From a checkpoint of a small masked spectrogram model.
Model: 3.33M parameters, log mel input, encoder norm layernorm, encoder activation swiglu, encoder patch size [32, 4], encoder layers 8, encoder width 160, decoder width 192, decoder layers 2.
Training: adamw at rate 0.0023, 7700 steps, batches of 64.
Data: trained on chords played on synthesised instruments, 52083 training examples, 9.5 epochs.
Rows from block 2 of the encoder, named by matrix and row number. Rows with one number belong to one neuron. Each number is 50 + 15 x the weight over its row's rms, rounded and kept within 0 to 99. All counts start at 0. After the name is the row's rms in percent of the matrix's.
# gate: MLP gate (encoder.blocks.2.mlp.gate.weight, 416x160), inputs 80-159
# fc1: MLP up (encoder.blocks.2.mlp.fc1.weight, 416x160), inputs 80-159
# fc2: MLP down (encoder.blocks.2.mlp.fc2.weight, 160x416, transposed), outputs 80-159
gate.154 089:81 50 50 50 50 50 50 21 50 50 08 50 50 50 23 50 64 50 50 50 50 81 21 82 13 79 17 26 50 50 50 35 50 50 50 50 50 50 50 50 24 18 50 99 50 50 50 50 72 50 50 50 15 50 50 50 73 50 50 50 50 69 50 50 50 39 50 50 50 31 50 88 65 50 50 50 50 50 50 50
fc1.154 097:13 50 76 50 78 50 50 50 50 50 50 50 50 50 50 50 25 50 50 50 50 50 85 50 50 11 50 50 50 82 50 50 50 50 50 50 50 50 50 73 50 50 50 50 76 68 27 50 50 31 50 42 50 50 50 50 50 10 50 50 15 50 50 50 50 50 28 50 50 50 50 50 50 50 50 50 50 50 50 50
fc2.154 116:84 50 50 50 50 50 62 69 56 50 35 50 50 39 50 50 50 29 50 68 50 77 50 50 41 50 50 68 41 50 67 50 35 50 50 50 50 50 55 50 50 50 50 50 50 70 50 22 50 20 30 50 50 43 50 29 99 75 50 50 50 50 50 28 50 50 27 35 20 41 50 50 50 50 50 21 50 50 66 48
gate.155 104:21 50 50 30 50 50 50 67 50 24 80 50 50 50 50 32 50 50 50 50 50 50 81 50 50 50 71 67 29 50 67 89 33 50 31 50 50 50 66 50 50 50 50 50 50 50 50 20 29 50 82 50 50 40 78 50 73 27 67 50 50 50 21 75 50 07 50 13 03 50 67 50 50 03 50 50 21 50 78 50
fc1.155 112:27 25 50 50 50 50 50 80 74 50 50 24 60 50 50 12 50 50 29 50 75 50 19 73 50 50 50 50 00 50 82 50 50 50 15 50 50 64 50 58 50 50 50 50 24 34 50 50 50 73 50 50 50 50 50 50 50 30 50 39 50 21 50 50 50 24 50 73 39 50 68 61 50 50 50 50 50 50 37 50
fc2.155 125:37 50 77 50 50 50 50 50 50 50 50 22 50 50 50 50 50 32 50 50 50 50 40 50 50 50 50 50 17 17 50 50 23 50 18 50 50 50 50 50 33 50 58 74 14 51 50 50 50 77 16 72 50 50 77 50 50 33 50 50 05 50 50 50 78 50 73 62 85 50 50 50 75 50 90 50 19 50 30 50
gate.156 097:50 50 50 50 50 50 50 50 50 80 50 79 50 50 50 50 50 50 50 65 75 50 50 50 89 50 50 89 77 71 50 50 78 50 79 50 50 50 50 50 50 50 33 50 81 50 30 50 50 50 50 77 50 50 50 50 50 99 20 84 50 50 50 50 50 50 20 13 50 50 50 50 50 50 50 31 50 50 50 29
fc1.156 108:76 16 50 50 50 50 50 79 50 50 50 50 50 50 69 50 62 83 50 50 50 50 50 50 50 50 50 50 50 32 73 90 50 50 08 50 50 11 50 50 50 36 50 50 50 50 50 50 50 60 50 50 50 50 50 39 50 50 50 50 50 17 23 50 21 50 50 50 50 50 50 61 50 65 16 82 50 42 50 50
fc2.156 105:50 17 50 59 50 50 50 50 50 63 43 50 33 50 50 42 50 50 50 50 50 50 50 50 50 50 65 50 50 94 50 50 50 50 50 50 50 50 50 50 50 50 50 50 50 50 26 50 50 50 50 50 50 50 40 69 98 50 50 50 50 50 50 50 50 50 50 68 17 44 50 50 50 50 69 50 50 50 50 50
gate.157 095:50 50 50 50 78 50 50 50 50 50 50 65 50 73 50 50 50 81 50 50 50 50 50 67 50 50 50 50 50 29 82 80 50 11 50 50 04 78 50 50 71 23 26 99 23 50 37 50 50 71 80 50 50 50 50 30 50 50 68 50 08 50 50 50 50 32 50 50 50 50 16 50 50 50 50 50 78 50 68 50
fc1.157 086:50 50 50 60 85 50 34 50 50 05 50 50 50 50 30 69 50 50 50 50 50 50 50 78 50 50 50 90 50 50 50 50 16 17 50 50 50 50 50 50 68 50 50 87 50 50 50 50 50 50 50 50 50 50 50 50 50 27 50 28 50 50 50 00 50 50 50 50 50 50 20 50 50 50 50 50 50 50 50 50
fc2.157 089:50 50 77 50 50 50 50 25 50 50 50 50 67 34 50 50 26 50 85 50 50 50 50 50 50 50 50 91 50 50 50 50 50 50 50 50 50 50 50 50 50 50 50 50 50 50 50 50 50 50 50 50 50 88 50 50 00 50 50 50 50 50 85 38 50 50 65 39 86 50 50 50 50 50 50 50 40 50 50 50
gate.158 098:64 50 50 50 27 50 18 96 72 50 50 34 50 50 50 50 50 50 27 50 50 50 50 50 83 50 83 62 86 87 50 50 30 50 50 50 26 50 65 50 50 32 50 79 50 69 50 50 50 50 50 50 77 50 50 50 50 50 19 62 50 73 71 71 50 50 50 79 50 50 65 50 50 38 50 50 50 50 50 79
fc1.158 076:50 50 50 36 50 50 50 50 50 50 50 50 50 50 50 50 50 50 50 50 32 50 50 06 50 50 50 50 20 50 50 50 50 50 50 50 50 00 07 50 50 50 50 50 50 67 50 25 50 34 50 50 50 20 50 50 50 50 50 50 50 50 50 50 80 15 11 61 50 50 50 50 88 50 50 50 50 50 50 50
fc2.158 062:50 50 50 85 31 50 12 50 50 50 50 83 50 50 50 50 50 50 50 50 50 50 50 50 50 10 50 50 50 50 50 50 50 50 50 50 50 50 50 50 06 50 50 99 91 50 50 50 50 50 18 50 50 50 50 63 50 21 50 50 50 90 99 50 50 50 50 50 50 50 50 50 50 50 50 50 50 50 18 50
gate.159 108:36 32 50 36 50 50 50 50 33 50 50 99 50 50 68 50 32 50 50 50 87 79 50 50 50 17 50 50 50 24 82 50 50 65 79 50 50 50 50 50 75 73 18 36 82 75 68 13 50 50 71 50 73 50 50 50 50 50 50 50 36 15 50 50 11 50 50 50 27 37 50 50 50 50 81 50 50 50 50 50
fc1.159 123:50 73 50 50 50 50 21 50 50 50 50 36 83 50 50 25 70 50 50 58 22 60 50 50 50 75 82 50 69 50 22 64 27 50 32 79 50 50 38 50 11 28 50 71 24 11 50 50 50 50 28 50 50 50 50 50 61 31 50 50 50 88 76 50 78 24 50 66 50 50 50 50 50 29 33 78 66 67 64 50
fc2.159 115:50 50 50 50 56 50 69 50 50 50 50 61 30 50 76 82 28 50 50 50 50 61 81 50 50 27 16 50 50 50 50 50 71 50 57 50 50 50 50 50 94 50 00 50 60 83 50 40 50 50 75 50 50 50 53 10 50 65 18 57 50 33 50 50 22 66 50 25 50 50 50 50 43 50 99 12 50 31 50 50
gate.160 121:70 50 50 50 50 50 50 17 50 50 21 50 50 50 50 50 50 75 43 50 50 50 50 78 72 50 50 50 50 73 23 33 50 85 50 50 50 50 69 76 77 50 50 50 50 50 50 38 14 81 50 39 69 50 23 50 50 50 74 50 50 50 50 30 50 50 50 50 40 50 50 50 35 41 50 50 50 50 50 96
fc1.160 120:70 64 50 50 50 50 50 30 50 50 00 70 69 50 50 75 50 50 50 50 50 50 50 77 77 50 50 50 50 41 50 50 50 50 92 24 50 50 25 50 50 50 50 50 50 50 78 50 50 50 74 37 50 70 50 50 50 71 66 50 50 50 50 50 50 50 89 50 50 50 50 50 50 50 50 50 91 88 03 70
fc2.160 118:50 50 50 50 50 50 50 94 50 50 60 50 50 50 50 50 62 50 64 50 50 50 25 11 50 50 50 82 50 50 90 50 50 23 13 78 50 73 50 31 79 50 50 39 37 50 42 30 50 40 50 50 50 50 50 50 67 50 50 50 11 50 50 00 64 50 10 28 50 14 16 50 50 50 50 50 50 50 86 39
gate.161 114:50 31 34 69 81 50 50 50 60 50 50 50 50 50 70 50 50 50 50 50 28 50 50 50 70 50 50 50 50 72 50 63 50 50 50 50 18 50 85 50 50 50 50 50 63 67 50 50 50 50 50 50 61 38 50 33 99 50 35 50 50 50 50 76 50 50 26 50 08 25 50 67 50 14 50 50 50 50 76 50
fc1.161 068:50 50 50 50 50 50 38 50 50 28 50 34 50 50 50 50 28 50 50 50 50 50 23 50 26 73 50 50 50 50 50 50 50 50 50 50 97 90 50 50 50 50 76 24 99 50 50 50 50 50 50 50 50 50 22 50 50 50 50 75 50 73 50 50 50 50 50 50 37 50 50 50 21 50 84 50 50 50 50 50
fc2.161 057:50 79 50 50 50 50 50 31 50 50 50 50 50 39 50 50 50 50 99 50 68 50 37 50 50 50 50 50 50 50 59 50 50 50 50 50 50 50 50 50 50 50 50 50 50 13 50 55 50 50 50 21 50 58 50 50 50 50 85 50 50 50 50 50 50 95 50 50 50 50 50 25 50 50 08 50 50 75 50 50
gate.162 105:07 17 50 50 50 50 50 50 50 50 50 50 50 50 98 50 50 20 50 50 50 63 50 50 50 29 50 50 50 50 50 94 82 50 50 75 50 50 86 50 41 50 50 66 50 50 10 50 50 50 50 50 50 50 95 50 50 50 18 50 50 12 50 50 50 50 50 83 14 50 50 50 73 50 50 69 50 50 30 50
fc1.162 110:50 73 50 50 50 27 50 00 50 16 50 50 50 50 50 50 36 50 50 50 68 33 50 77 50 50 50 50 59 50 50 50 50 50 50 34 50 50 50 50 50 50 50 50 50 50 50 50 50 50 84 28 34 50 50 50 50 33 50 50 50 50 50 38 24 68 50 50 50 50 84 50 50 34 67 50 50 50 50 50
fc2.162 135:50 50 50 50 50 57 62 65 50 83 50 82 50 19 50 56 50 72 50 47 50 50 42 50 50 50 50 02 50 77 28 50 50 60 50 50 31 50 67 36 50 50 90 50 37 73 41 70 50 40 50 50 68 50 50 79 50 59 50 50 50 84 29 50 50 69 35 50 50 50 50 50 66 50 40 50 70 50 50 60
gate.163 078:50 50 50 83 50 50 93 81 72 50 50 50 00 50 50 63 50 50 50 50 22 50 21 77 94 50 50 50 50 50 09 50 81 50 50 50 50 50 50 50 50 50 50 50 50 50 50 50 50 50 96 50 97 50 15 50 50 89 50 50 50 50 50 50 50 50 50 50 50 50 21 50 50 50 50 50 50 50 50 50
fc1.163 063:50 50 50 50 50 99 50 50 50 50 50 50 50 50 50 50 50 50 00 50 12 50 50 50 50 50 50 50 50 50 72 38 50 00 50 50 50 50 50 50 50 01 50 50 95 50 50 50 50 03 50 50 50 50 50 89 50 50 50 50 50 25 50 50 50 50 50 50 63 50 50 50 50 24 50 50 50 50 50 50
fc2.163 049:50 50 99 50 50 50 50 01 50 50 50 50 50 50 91 50 50 50 50 73 50 50 50 50 50 50 50 50 50 50 50 50 50 50 50 50 27 50 50 50 50 50 50 50 50 50 50 50 00 33 50 50 50 50 11 50 50 50 50 50 50 67 84 50 50 50 50 50 05 50 50 50 50 50 50 50 60 50 50 50
gate.164 095:50 77 50 50 81 23 03 32 50 50 50 50 50 96 28 50 50 91 50 50 50 29 50 84 50 88 50 31 50 89 50 64 50 42 50 11 26 50 50 50 50 37 50 50 09 50 35 50 50 50 73 31 83 23 50 50 50 50 50 50 50 50 50 50 50 75 50 50 50 50 50 86 50 72 50 50 50 50 50 50
fc1.164 080:50 50 50 00 50 50 34 14 22 50 00 50 50 50 50 50 50 73 25 50 50 50 50 50 50 85 50 20 50 79 50 79 50 50 50 50 50 50 50 50 19 50 50 50 50 50 50 50 50 50 50 50 50 50 50 23 50 50 50 50 50 50 29 14 19 50 50 15 50 50 50 50 50 50 50 50 50 50 50 50
fc2.164 082:00 50 85 45 50 39 50 50 50 50 50 50 26 50 50 50 40 50 72 50 50 50 50 50 50 50 52 50 50 50 79 50 38 31 50 94 30 50 50 50 50 50 50 50 39 50 50 50 50 50 50 50 50 50 50 26 28 50 50 50 20 50 50 50 50 50 50 46 89 50 50 50 50 74 50 50 45 50 50 50
gate.165 103:50 50 50 50 50 27 50 50 16 50 50 50 30 25 50 50 24 50 50 80 50 86 50 50 50 50 50 79 50 50 50 50 20 32 71 50 50 79 92 50 81 81 66 50 50 50 50 50 50 50 05 50 50 50 50 50 65 19 18 50 50 67 50 78 50 50 50 23 50 31 50 50 67 50 36 50 29 50 50 50
fc1.165 084:50 50 28 50 50 99 50 50 50 50 50 50 97 50 28 50 50 50 50 39 50 63 00 78 50 50 50 50 00 08 50 50 50 50 29 50 50 50 50 50 50 50 50 50 50 50 50 50 50 50 50 50 50 50 50 50 50 62 66 50 09 50 50 50 50 50 24 91 50 50 50 76 32 50 50 50 50 50 50 50
fc2.165 066:50 50 50 99 50 50 50 50 00 50 50 50 50 50 50 50 50 50 50 50 50 16 50 50 65 50 50 11 50 50 50 50 50 50 50 50 50 50 50 50 50 50 50 50 50 50 01 65 70 50 50 50 50 50 50 50 50 76 50 50 50 50 50 50 50 10 50 50 50 50 50 50 50 50 96 50 50 50 50 50
gate.166 088:10 50 50 69 50 50 50 91 50 50 50 50 50 28 80 16 50 04 50 50 50 50 50 50 87 50 20 50 50 50 50 76 50 50 50 50 50 50 50 50 50 50 50 50 50 50 24 50 50 50 50 50 50 39 66 50 50 50 50 75 50 50 50 50 76 50 27 50 50 50 50 13 50 50 50 75 50 50 50 50
fc1.166 102:50 50 50 50 50 96 63 82 50 50 50 50 50 37 50 32 60 50 50 50 50 50 69 50 50 20 50 50 50 50 31 50 04 50 94 50 19 50 50 50 28 63 50 50 50 80 67 50 50 50 50 16 50 50 72 50 68 50 09 50 50 73 50 72 50 50 50 50 50 50 50 13 50 25 50 50 50 25 50 50
fc2.166 105:50 79 50 50 50 50 12 50 50 50 50 50 50 84 29 42 50 50 50 90 27 24 50 13 50 55 99 66 50 50 15 74 46 50 50 47 50 50 50 50 24 50 50 50 29 50 50 50 50 65 47 50 50 38 50 50 50 50 50 50 11 50 50 88 50 50 50 50 78 50 50 50 71 50 50 20 50 65 50 50
gate.167 109:73 50 50 68 50 50 50 85 50 50 83 50 50 50 50 23 88 50 29 67 50 50 50 50 66 50 50 68 50 77 50 50 50 50 50 50 14 50 50 50 50 50 15 25 50 50 50 50 50 79 50 73 71 50 50 21 58 50 50 50 50 50 50 50 35 50 39 50 23 50 50 33 50 50 50 50 50 00 50 50
fc1.167 095:50 07 50 19 50 50 50 50 62 50 50 50 50 50 50 50 50 78 23 50 50 50 50 50 69 50 01 68 06 25 50 64 50 64 50 50 50 50 50 50 50 73 50 50 19 50 50 50 50 50 50 50 50 50 27 64 50 50 50 50 50 50 50 50 50 50 50 50 80 50 50 50 50 88 62 87 50 50 50 50
fc2.167 108:50 22 50 61 50 75 50 84 85 50 50 50 50 50 50 05 69 17 28 50 75 38 50 50 80 50 50 64 50 50 51 50 50 50 49 50 50 50 50 20 28 50 50 73 50 50 50 50 50 50 50 50 50 50 59 50 68 50 50 63 50 50 00 99 50 48 43 50 50 50 50 50 50 50 50 50 28 50 50 58
gate.168 099:88 50 50 79 50 50 50 84 50 18 50 29 50 35 50 83 88 39 50 50 50 50 76 50 50 24 97 50 73 50 25 50 78 50 50 50 32 50 50 50 50 50 50 50 92 20 50 50 50 50 50 50 50 12 50 61 50 50 50 50 50 50 50 60 50 38 50 50 50 50 86 50 50 50 50 50 50 50 50 50
fc1.168 109:26 50 50 50 50 50 50 35 90 89 50 50 83 39 50 50 50 50 50 50 71 50 26 50 50 50 50 50 50 50 28 50 50 50 50 50 50 89 80 50 60 78 50 85 24 95 66 50 50 50 24 25 83 50 50 50 50 50 50 50 07 31 50 50 50 50 50 72 50 50 50 50 50 50 50 50 29 50 50 50
fc2.168 102:76 50 50 50 50 50 50 35 17 50 41 50 50 50 50 75 50 50 24 50 50 50 50 60 28 50 70 50 50 50 50 50 50 50 50 27 50 50 30 50 90 50 50 50 50 79 50 50 72 50 50 50 50 50 50 50 92 99 50 50 50 50 50 31 50 50 50 50 50 50 29 50 00 50 50 50 50 50 50 50
gate.169 128:50 50 30 63 50 40 31 50 59 33 50 50 50 69 50 50 67 68 33 50 40 50 50 50 75 50 50 50 50 50 62 50 50 64 65 50 50 76 84 66 73 50 36 62 50 68 27 50 50 63 50 50 75 50 50 50 99 50 33 50 29 50 50 73 50 33 26 50 11 07 38 60 50 23 50 61 66 50 50 64
fc1.169 054:33 50 50 50 50 50 50 74 50 50 50 50 50 50 50 50 50 50 50 99 50 50 00 50 67 50 50 50 50 50 50 70 50 50 50 50 50 50 50 50 50 50 50 83 50 74 50 50 00 50 71 16 50 50 50 50 50 50 23 01 50 50 77 50 50 50 50 50 50 50 50 50 50 50 50 50 50 50 50 50
fc2.169 035:50 50 12 50 50 50 50 99 50 50 50 50 00 99 50 50 50 50 50 50 50 50 50 50 50 50 50 50 50 50 50 50 50 50 50 50 50 50 06 50 50 50 99 50 50 50 50 50 50 50 50 50 50 50 50 50 50 50 50 50 50 50 50 50 81 50 50 50 50 50 50 50 76 50 19 50 50 50 50 50
gate.170 095:78 50 50 50 50 50 08 26 26 13 36 50 50 79 29 50 50 50 50 50 50 24 50 50 81 50 50 50 50 78 50 50 50 50 64 14 50 50 83 50 91 50 50 50 50 50 50 50 14 77 50 23 77 50 50 50 50 50 50 50 50 50 50 50 60 50 50 50 50 50 50 50 50 31 50 20 50 50 50 50
fc1.170 114:50 50 09 50 50 34 50 31 23 28 50 50 50 78 28 50 15 84 50 50 50 31 50 50 50 21 75 50 50 63 50 50 50 50 50 19 40 50 79 50 74 50 50 50 77 32 62 50 25 70 50 50 73 21 50 50 50 50 78 50 34 72 50 50 73 50 38 50 72 50 50 50 50 50 29 40 50 50 69 50
fc2.170 110:50 50 75 50 53 14 39 81 50 23 50 50 50 50 50 50 43 50 50 50 38 26 50 50 50 50 50 50 41 47 17 50 47 36 50 28 50 79 50 50 33 50 50 73 50 50 42 50 50 50 50 50 50 30 50 72 02 41 64 48 38 73 50 50 50 35 50 59 81 50 67 73 79 67 50 50 81 51 50 50
gate.171 124:50 29 50 50 50 50 32 26 18 50 50 30 71 50 60 66 32 50 50 50 50 70 50 50 50 50 57 50 50 50 71 78 50 50 50 50 50 50 50 50 50 50 50 50 50 50 50 24 50 50 62 50 50 50 50 50 50 50 50 50 14 76 34 76 58 50 50 50 50 50 71 50 50 50 50 75 50 50 50 50
fc1.171 086:50 50 50 11 50 50 35 50 32 17 50 82 50 50 59 50 50 50 50 50 50 50 50 50 50 65 50 50 50 50 50 87 50 50 50 50 87 50 21 50 50 50 50 50 50 50 50 50 68 50 84 50 50 50 17 50 50 50 50 14 50 50 50 50 50 50 50 50 50 50 75 50 50 36 50 50 50 50 50 50
fc2.171 093:31 50 50 50 50 50 50 70 50 50 50 50 00 50 58 50 50 74 71 50 50 50 50 50 54 50 50 50 50 50 50 50 50 50 50 50 50 50 50 50 50 65 50 50 50 50 29 50 50 50 50 50 50 23 50 50 50 50 50 50 50 50 50 50 50 76 50 50 50 27 50 50 50 50 50 36 50 69 82 50
gate.172 096:50 50 37 68 50 74 50 50 28 50 50 50 50 79 63 76 62 50 50 50 50 50 16 84 50 68 50 50 50 60 50 73 50 50 50 50 50 50 50 50 50 50 50 94 50 50 50 50 50 50 50 80 33 50 50 50 50 99 86 50 79 50 50 50 68 50 50 70 50 25 39 99 50 50 50 50 50 50 50 91
fc1.172 093:80 50 09 50 29 71 50 50 86 32 50 50 60 17 12 50 50 50 50 50 50 59 50 50 50 72 50 50 82 16 50 50 50 50 50 76 50 50 50 50 50 32 50 82 50 50 50 50 50 50 50 50 34 63 50 29 27 66 86 50 50 92 61 50 50 50 50 50 50 34 39 50 18 50 50 76 50 50 50 81
fc2.172 102:50 50 67 50 50 95 41 50 20 50 50 33 50 50 50 50 50 50 50 50 50 50 67 39 76 82 25 50 50 50 39 57 74 50 50 64 50 50 50 30 22 50 50 50 40 35 50 50 50 40 50 50 50 50 50 50 05 50 50 50 37 50 64 73 50 50 59 68 74 50 15 15 73 50 33 50 69 73 50 67
gate.173 100:50 50 36 50 50 50 02 50 50 50 50 50 74 50 76 75 75 50 50 50 50 82 50 50 50 50 50 81 74 50 50 97 50 50 50 50 50 50 50 50 50 50 50 50 50 33 71 60 50 50 09 66 50 27 50 50 50 50 50 50 38 50 87 50 50 50 50 50 50 30 50 50 50 50 50 50 74 50 50 50
fc1.173 112:50 50 12 50 50 50 50 50 50 39 50 65 50 50 50 50 50 50 50 88 99 50 50 50 50 63 50 68 50 84 86 50 50 65 27 50 50 50 77 37 69 67 50 99 25 50 50 50 50 50 29 50 50 50 50 50 50 50 50 50 50 50 50 23 50 14 50 68 50 35 25 50 50 66 75 50 77 60 50 50
fc2.173 118:56 50 56 50 27 50 50 50 70 50 73 24 50 50 50 92 22 50 50 50 50 50 57 50 50 50 50 50 50 78 50 69 50 50 69 50 50 71 79 50 50 20 46 50 50 35 69 00 60 50 50 19 39 50 50 22 00 73 50 50 50 50 50 55 50 50 50 04 50 50 50 50 46 50 50 50 50 50 50 64
gate.174 086:80 50 50 65 72 50 50 84 50 50 25 50 50 50 50 34 82 50 50 50 11 50 50 50 78 50 50 74 50 50 24 50 94 50 50 18 50 74 12 67 50 50 50 50 50 50 50 50 50 50 50 50 50 09 50 50 50 50 28 84 70 50 24 50 50 50 50 50 50 50 50 50 50 74 50 50 50 22 50 50
fc1.174 106:73 50 01 77 78 50 50 50 50 50 50 50 59 50 31 50 72 88 39 50 29 32 55 70 50 50 69 77 75 50 50 20 50 50 50 50 50 62 50 31 79 50 50 50 50 32 79 50 62 50 80 50 50 50 24 23 50 39 50 76 75 50 50 21 50 50 50 50 50 50 54 50 50 50 32 72 50 50 50 50
fc2.174 109:29 63 50 50 50 79 38 50 50 50 50 50 50 59 50 22 50 67 55 17 50 50 50 50 50 50 14 99 50 50 50 50 50 50 74 50 50 25 50 50 50 50 50 50 50 28 50 61 78 50 50 68 50 50 50 08 50 50 32 50 50 50 61 50 72 50 50 93 50 78 50 50 59 61 25 80 50 50 47 50
gate.175 097:50 50 50 50 50 50 50 50 35 50 50 73 50 76 50 50 64 50 50 25 08 50 50 50 50 13 76 71 50 50 84 50 50 24 23 50 50 75 50 10 50 50 50 05 50 50 50 78 31 73 78 50 74 50 20 50 50 50 50 88 73 50 50 50 31 50 50 50 50 50 95 50 50 50 50 37 50 50 50 50
fc1.175 088:50 50 71 50 50 07 50 31 50 50 86 50 50 50 50 50 13 50 50 50 50 50 50 50 50 50 12 50 50 50 50 50 50 50 50 50 50 22 50 73 50 50 50 50 50 50 50 50 50 08 50 50 50 50 50 50 50 50 50 50 50 50 50 50 50 50 50 50 50 50 50 84 50 50 50 50 50 50 50 50
fc2.175 071:50 50 50 50 50 50 50 50 00 50 50 50 50 74 50 50 50 50 50 50 50 50 50 50 50 50 50 50 50 50 99 50 50 50 50 50 92 50 50 00 50 50 50 50 50 50 50 50 50 50 50 50 50 50 84 50 50 50 67 42 50 50 00 50 50 50 57 50 50 18 50 50 50 50 50 50 50 50 50 50
gate.176 083:50 50 50 73 37 50 82 28 50 71 50 50 50 32 50 63 50 50 50 50 50 12 50 87 50 75 50 50 50 50 50 50 50 14 65 50 60 93 50 50 50 77 50 76 50 64 50 32 50 50 41 15 50 18 50 66 50 50 85 50 50 20 50 50 30 50 50 50 25 17 50 50 50 50 50 50 50 50 50 50
fc1.176 129:50 77 50 50 63 37 21 50 50 50 50 65 50 50 50 50 50 50 80 28 50 84 66 50 50 35 30 50 50 50 50 63 75 79 28 50 69 50 50 50 50 50 50 25 50 50 50 50 50 50 50 73 39 69 50 14 50 50 50 50 50 50 85 20 50 50 72 72 50 44 25 34 50 50 13 73 50 50 32 50
fc2.176 121:50 50 50 50 50 50 68 50 62 61 50 50 50 50 50 09 64 50 50 50 50 50 67 50 50 50 50 50 50 50 50 50 50 50 50 50 24 46 46 50 50 19 88 50 10 63 34 50 50 50 39 50 64 50 29 50 99 50 99 50 19 71 50 50 50 85 50 71 39 40 93 50 50 50 69 50 33 28 50 50
gate.177 113:32 25 77 73 50 50 35 76 30 50 50 50 40 50 50 50 80 50 50 50 50 50 88 50 63 00 72 50 50 82 50 50 64 50 50 76 32 32 50 72 50 50 50 50 71 62 50 41 50 50 50 34 50 50 50 50 72 50 50 50 29 50 50 79 50 50 50 50 29 50 75 50 50 50 24 50 50 50 50 50
fc1.177 061:50 50 50 50 50 72 50 50 50 50 89 50 50 50 50 50 50 50 50 81 21 50 50 50 00 50 50 50 50 11 29 50 69 50 50 95 50 02 50 50 50 50 89 50 89 50 50 50 50 50 50 50 50 50 50 50 50 50 50 50 50 50 90 50 50 92 50 50 50 50 89 50 50 50 50 00 50 50 14 50
fc2.177 035:56 50 50 50 50 50 50 06 50 50 50 50 50 50 50 83 50 50 50 50 50 50 50 50 50 50 50 50 50 50 50 50 50 50 50 50 50 50 50 50 50 50 50 50 21 50 99 50 50 50 50 50 50 50 50 50 00 50 50 50 50 50 50 50 50 50 50 50 82 50 50 50 50 50 50 50 51 50 50 50
gate.178 098:50 69 50 50 50 50 50 50 50 50 50 70 50 50 50 11 50 70 35 27 19 50 64 50 50 50 50 50 50 50 50 67 18 50 90 50 18 99 76 50 58 69 15 50 50 50 40 30 50 50 50 28 82 50 50 32 50 50 14 50 50 50 50 50 50 50 50 35 50 50 50 50 75 34 50 19 15 79 50 50
fc1.178 083:50 50 81 50 50 05 50 50 86 50 50 18 50 50 50 50 50 50 26 50 03 50 50 50 08 64 41 50 50 29 50 50 14 50 50 50 03 50 66 50 63 50 50 50 50 50 50 50 92 50 50 50 50 11 50 50 50 50 50 36 24 84 50 50 50 50 50 50 50 50 50 63 90 50 50 12 50 50 50 73
fc2.178 080:69 50 50 50 84 23 50 50 50 50 50 50 45 50 50 50 36 50 50 50 50 50 50 50 50 50 43 50 50 50 50 50 50 50 80 50 57 50 50 19 50 61 74 00 50 41 50 50 50 04 50 50 50 50 50 50 00 57 50 50 50 50 50 50 50 70 50 50 50 89 68 50 50 50 50 50 50 50 50 50
gate.179 117:50 68 32 50 50 50 50 50 29 50 26 73 66 50 65 50 50 50 50 32 50 50 50 63 50 50 50 67 50 70 50 50 50 50 50 25 35 50 71 80 50 67 38 50 50 88 25 50 62 75 39 50 75 20 50 50 92 50 50 50 50 50 50 72 50 50 09 50 11 29 50 50 61 11 50 50 50 50 76 50
fc1.179 065:20 50 50 50 50 30 50 50 50 50 43 67 50 66 50 50 50 50 50 50 50 50 50 50 50 50 50 26 50 50 26 50 50 50 50 50 50 50 50 16 50 50 50 50 50 65 50 50 50 50 50 73 80 50 50 50 50 50 50 50 87 50 50 72 50 50 50 50 50 76 50 50 50 50 50 50 50 50 35 11
fc2.179 060:50 50 50 50 50 50 50 50 79 24 50 50 50 50 50 50 50 50 20 50 50 50 50 50 50 50 50 50 50 84 50 50 50 50 70 50 50 50 50 54 91 50 50 50 78 30 50 50 50 50 50 50 50 50 50 50 99 50 50 50 50 45 50 50 50 50 24 50 50 09 50 50 50 50 50 50 50 17 50 50
gate.180 095:50 08 50 81 50 74 50 71 50 50 50 50 50 61 50 50 50 50 37 50 18 50 50 50 50 50 50 50 50 85 50 33 50 50 50 50 50 50 50 69 96 50 50 50 50 61 50 50 50 50 50 50 50 50 50 50 50 50 50 50 26 50 68 32 50 50 50 76 50 22 50 50 50 50 50 80 16 50 50 76
fc1.180 096:50 19 24 72 86 50 50 50 50 50 50 50 50 50 50 66 94 50 29 50 50 50 50 50 50 30 50 24 50 85 50 30 83 50 50 50 50 35 50 50 50 59 25 50 50 60 56 50 91 50 50 50 10 50 50 50 50 50 31 50 50 50 50 24 30 50 70 50 50 16 50 94 50 74 50 50 35 50 50 50
fc2.180 110:50 66 50 50 43 35 50 22 50 50 50 50 28 31 50 50 36 58 75 50 50 70 50 73 50 50 62 50 50 50 35 50 50 65 50 25 50 71 30 50 50 61 50 12 50 50 50 21 50 50 50 50 50 50 39 50 00 50 50 50 50 50 50 50 50 74 50 50 62 64 50 63 50 50 68 36 50 50 50 22
gate.181 105:58 50 50 67 50 37 50 60 50 30 50 50 50 74 70 27 72 50 50 50 34 50 50 50 50 50 50 50 50 50 39 50 50 50 69 40 40 50 50 71 75 50 23 63 71 75 27 50 50 50 50 57 68 35 50 23 98 73 50 50 28 50 68 74 59 25 25 65 07 13 50 50 50 50 50 50 50 35 50 65
fc1.181 059:76 50 50 50 50 50 50 50 50 50 50 50 50 50 50 50 50 31 76 50 50 50 50 50 50 50 14 50 50 67 50 67 50 50 50 82 50 50 50 27 50 50 26 50 50 27 50 90 50 50 50 50 50 50 50 50 50 50 50 50 50 50 50 50 10 50 66 50 50 50 17 50 50 97 50 50 19 63 50 50
fc2.181 056:50 50 50 50 50 50 50 50 50 50 50 50 50 50 50 50 50 50 50 50 32 50 50 50 50 50 50 50 50 50 50 50 81 50 50 50 50 50 50 38 50 50 50 50 50 50 41 50 50 50 59 50 50 36 35 66 99 50 50 50 80 50 50 16 50 50 50 50 50 17 60 50 50 50 50 50 50 50 50 50